Rows from block 11 of the encoder, named by matrix and row number. Each number is 128 + 24 x the weight over its row's rms, rounded and kept within 0 to 255. All counts start at 0. Numbers have three digits each. After the name is the row's rms in percent of the matrix's.
# fc1: squeeze-excite reduce (encoder.blocks.11.se.fc1.weight, 12x192), inputs 128-191
fc1.0 140:151162145145184140164158128140141151189176133170162137128153128128143128128148147199128133174146128145144128144168128157139145152137128158144128144128143149191143190162165142128141151164139145
fc1.1 123:128166128128128128128128138128128128056128128128128176128128128128128128128128128128128128128128251128128166128128128128128128081128128140128128128128128144128128128098128128128128128095128128
fc1.2 103:128185128162178164128128128156157164128175164128128128128164128128160128128157161128128147128168128162159128160180128128155157128158128172155128154128152128164151128128128128128155128128158128
fc1.4 060:128176128128128128128128128128128128128128128128128185128128128128128128128128128128128128128128128128128148128128128128128128059128128128128128128128128128128128128102128128128128128128128128
fc1.5 090:128173128128167169128128128128128168128128176128128128128128128128128128128128165128128152128177128163158128159160128128163160128159128162128128128128128128153128128128128128128161156128163128
fc1.6 123:144162128162165128128161128158156166164154159144162128128168128128157128128158165171128128128161128161158128160173128128159157128154128168155128159128154128160128160128158154128158160146157155
fc1.7 122:128128128128128128128128128128128128054128122128128165128128128128108128128128110128128128128128245128128155112128128128128105128128128128128128128128128128128128128098128128128128128092116128
fc1.8 112:165164128132160128137149128128128134208213128181154143128150128161137191156128132192128128153128128128128128128147128156128128159128128128135149128168128160155128185128152128164128147150128128
fc1.9 050:128128128128128128128128128128128128128128128128128128128128001128128128128128128128128128128128128128128128128128128128128128128128086128128128128128128128128128128059128128000128128128128128
fc1.10 020:128128128128128128128128128128128128128128128128128128128128128128128128128128128128128128128128128128128128128255128128128128128128128128128128128128128128128128128128128128128128128128128128
fc1.11 132:165147128146177128128154128143141149195178137172166128128158128128145176128146148206128128171143128140143128147168128153141146135128128154143128142128141152191142178128163139128139153162139128